From a checkpoint of a small contrastive image-text model.
Model: encoder arch resnet_bottleneck, text encoder norm layernorm.
Training: muon at rate 0.0016, 4500 steps, batches of 256.
Rows from block 2 of the image encoder, named by matrix and row number. Each number is 128 + 32 x the weight over its row's rms, rounded and kept within 0 to 255. All counts start at 0. Numbers have three digits each. After the name is the row's rms in percent of the matrix's.
# convs1: 3x3 conv (encoder.blocks.2.convs.1.weight, 48x48x3x3), inputs 32-39, a 3x3 kernel for each
convs1.0 106:062076104156255160081076077117124132200177158088100159094122100094138153106171111114156123130189146129076090133125122080098128201210165130148139080098096081150183107080084104162155136153084090104154131111128117101119
convs1.1 102:142155105067169124121095139139104133166120112119153116101124122155081180103158161138093138127098113138117135136150122103078155191091165078151135124133151099147132150099127095157145096126113177152120149179073128100110
convs1.2 101:186150120057101154132087076144114088183195145108086149162133161102113140146127134136128169159100121105124077166154082112079160203153070126103170153139118080142102153090144180213068113142160194097081128198141087072141
convs1.3 096:088072098090070178096119163140136092100135098129099124151102160086134105113069131129104111142142106099120167108126196180134165129070148153146082148162065140129138165186133173176115136153103165158162088114142096099175
convs1.4 096:146145131182128146113160194128113173137065099150116152125148101144151184077092105119109142163107082190151107152113116118160163152098090119165176094067120144150097111153124103098108093159162129086092101135142120163191
convs1.5 098:110055071132152117122186184145149154152063069167149124081083152131103111154118123130169186098096168169131089154109091152207138123162171134136168102070135180129132145136184108096120118159103122073106160122045168223154
convs1.6 100:092120121082154142167108128160161131143145140134119113152083134136148158114112206152122172191140100099143110149144034172173082123138102100102213113093147131125100103109174103140140103090114134080146134169135117141150
convs1.7 098:155208210085089076084186112146131163179119141095086104095131122111133102081085156109064105165137089110133132080109104121091106139144105117112084156144125116129154133164119118081102163154132119133135100127136129135061
convs1.8 100:109094124161152099117191127180172162067055077149078115136093117125118119149168144102090108124129073156124122119106162153135066134138130118168122105163153137111101119175112133124123142142071128124087113067098129167152
convs1.9 103:174185139107191138103090123155136092136064116104151146134161176116128123141112117169110156123061103126171116143110154128126161116090135181149160103096135123151144104144103101086123127160141148094076089107097118141143
convs1.10 102:089108123062164176087181103120140105124125103114120144080127121146143096145091135151074164180078150146102115096100084158134121143147125109115123081090084087112107107112122120135112100138130085144113066118202081147149
convs1.11 101:115152079077126112189193186121118156093155150099083107123103085139097130137166164103081140147136142112121122128187093069111078139133104148137115173096136113111123101109114179188137092089106120138139151152088082074117
convs1.12 101:134141143125084099120153143112154140140135174135122089156097076138107073189178103155063121101147123162112153098110170142140087078136159117171108047117158137054143127196131104140225115079154108152151113046128145101120
convs1.13 104:101129138186172066112081092204120155099094160125125108092107104045104211157223163154147162098104113113124134084086129152114169149110135113134114130156144128178092171188109185145067137085081098119116079098114122149206
convs1.14 097:086187136105172137165112124143127120135157132137133118136099110141120133152118119149147180120206107168127094159103099125086106117143089091112093129137082141105187146101126068135195084118148132124129096144112129102068
convs1.15 102:103143113152146105161112143079117147125140125156120134124078162112156185122187026096095101131159145171122143127149145100131103086162119149114130141175126184124127184139143142105078117124149095104137139121111054108131
convs1.16 103:151144118108204111068093162136055090157134090125132144138196100072098163128081098141144126100127183145079152104178130085051131154169059107120159123135101126097154112114124162156081110128149129148101133105141124134130
convs1.17 100:166154121104080105091076107085077089178131117132121157103098118116154142110095116111077112116151122138137112096079091081131160114118085096113204109153110116110131131139149134093132129140123127056052127169187113155192
convs1.18 101:176202132131079114161105089165146160086133130155104141142174117141164177170093081112102134100208077092117113110200104151137177058160122153097113083156089103168159128121124135170124177117145120177163076085157148079111
convs1.19 102:131106135166104132112181146104147111143151094146132116112105087128098130074110162088103208085093242104132173145175135099138094146153163115065160168083194133123144125157170175139099175125151167134093168098028169096069
convs1.20 104:058153102177090135088132125126122142115105160138102146121076126070231077106057139098110155119137107149122118088120121117162101145103110101131129120172077132085121145125157104130118139109121112081117123139097083119136
convs1.21 104:108155076115088137123154141142098116179124165163086092088127110104189083085145140084136103119150087084153113081121126138108185133141086128129067104192095098104143137114104137174125119138087078133130064154083170151126
convs1.22 095:163164170169127151072084160111137101139143130111100098149122132167177132146118152109090180105051141185075118145182129077114111066037130112132133160106154158128142128125102128095132176098101139173100186166077120110117
convs1.23 095:105116102090117194087083118142109115189125089139142081154149115123159099153190104102115098111120139092162163113100098145112070090156217161109145151112110191168112118100113109130157138107101129180126162120070113101028
convs1.24 099:112063125176143062178202133105105146152121140088092113117143122109117088110120113084114138155135150144175130101211120087108126199093067142090117170109136125150164123094105093136088120173123190157099141158148072107166
convs1.25 101:122135149145158150087110115131116124150089119127172138090131205114083165063109113160217107126113155114118122128027115158203114107019124100181109102107134126135162090130121125081111151130086060047103169105072182178079
convs1.26 092:112088081152205139061091101099098088117136173156141174162135148203154119143081125112159102111128083093157101127157139117100159128135067148117141141093129146170103107094075125126149123118136121124144145156206075115124
convs1.27 100:136118133186121089119201169128131148118102117169127098122131098153175188077111136185116095141250165078103078125147118146141136121113102148160173094100110109078087142171163129103079118170116149154095123079066145179102
convs1.28 102:095128097164182117098080096187146118112085140160127143074127160109067050167188144095112151160111109114187101078090124158116118130179131131104159103103139146107170153111073136198133090074119143163113134137090089076122
convs1.29 104:160081131133127151158162094142156134155109138114105159145081175085157186102149068120173081149147088128111113155081148148143185171141101121167157094184128089175088159137126149047132098092140115057093134040180116146166
convs1.30 102:168123149100069152114140130172117144146181133129116090085156155111182171101091072099113094118126117132091102127184166121093099109108158148159117175112141118085127148147124120065126111109168090143145119138083144157103
convs1.31 101:121088139100095197077112125148108135180170119164145118153115157103080154102080113088158094141185186154117146110106147078141126154137169114147132158133124142077134134115136195126143177162107135019135152000120146123087
convs1.32 098:098097113140136102132126124165133116094127110092118109086106173140147155166181146100123079148160142120154170112112143162185156141165116118156110133166189123112147190162140099181096076131104124099100098129062115068066
convs1.33 102:112093146145213124130082104115068106098147131150149147151144139106084132117170034131103127076123106149152134071169117120129131083112104142164135097105090146107106151097124159164148123127118143098104157112126132106157
convs1.34 098:134188158072154156071104092101128146140094100145086104132083097131134157135117159123080093132103124145127142053048072099146137120169106109120177217138120177105091101165170130105134115091092148182161082083144094160142
convs1.35 099:156135160167111219213174182126162162152163140107116124116129067111106096122157058126099105204117073146108172092124164089129131115145148111126148177171123169162060143164113171178190142100135144157123151108164093090098
convs1.36 100:129156160177138063163071094123091164109126208124150158099141153144142081164156149138127144139048168122119160117149157158162087161097082122115063125126145116170150112129135144121115112104117120116142113089175133082166
convs1.37 102:127084075090076111160174130146120178149155147098125079119165132141165154128140074126090113174141170111080174048116133123164135161147164138115161197105150095118150112116118141102100115132126115172158071133077137091074
convs1.38 094:120103162128165150130085125129119120147145107163188169134126129149107133136114138118114154121135096107157084142147112089146163109017123173135127151143093092130095100090122072123110093150160169129121121170128107142184
convs1.39 104:164135099092129150175143083105097117113104137130163162077148162142128035108090181189155178135128116112145159122149114136154119101078127164187100145061134116154135168163127094109091155156161108128092101124129143136112
convs1.40 098:093120093199166083118068165115116143133113189142146136126120126123147089094063108137108094087042114101076140153092130160123074108062120124116091075123107152137173111104076104143119151208085111156195146154139159149107
convs1.41 097:104172106089052102158158114170124158102119143112130106062093101131053068189164174126109096093140101150147153064142126136111135087131084145156138121152102137111133139162143112146149087095133133176208082161143138125087
convs1.42 092:122182159132167100106114122112153101113157107076152140126145120155163123147115140118069132147095104133060079108133132066054133086086039127096123175095133186188145084104094112119135091137113132182147096129104073173102
convs1.43 103:163147161078129129109103094161146155116100141091083113196126126168197116096098069139150121096061137174125094041089114187163096161126111126131085138102092128115181156136110110118137126089130104116147135129149122142132
convs1.44 101:107144143114111135166127104142127142108124106130156137146135117157204150147085115114120122245109101123078112181189043102107108139104098140065136130061201094155124107090120118104133146148190142132126117097145120140167
convs1.45 091:140148116143119082132121154131120125081155210129155129107159136168062135132185139124096082135011044167115099069126156125052066121035079088142081168122105167096123128115095130103076148178114088120164161177198132166151
convs1.46 105:135119111073100116110207181173184143199134104137095084132103144140137168125147157107102116108169091132127170125073064057103151157180143070165122182182087127123110086132152124165149143124128179152146131127121109113128
convs1.47 104:148108114163144119106082105096120122121132158074100145138060121118122095134127085115036129162122125118099104121128118138119135132124101084091150092091204073073172093143114078172136099148161171144104152130081130149136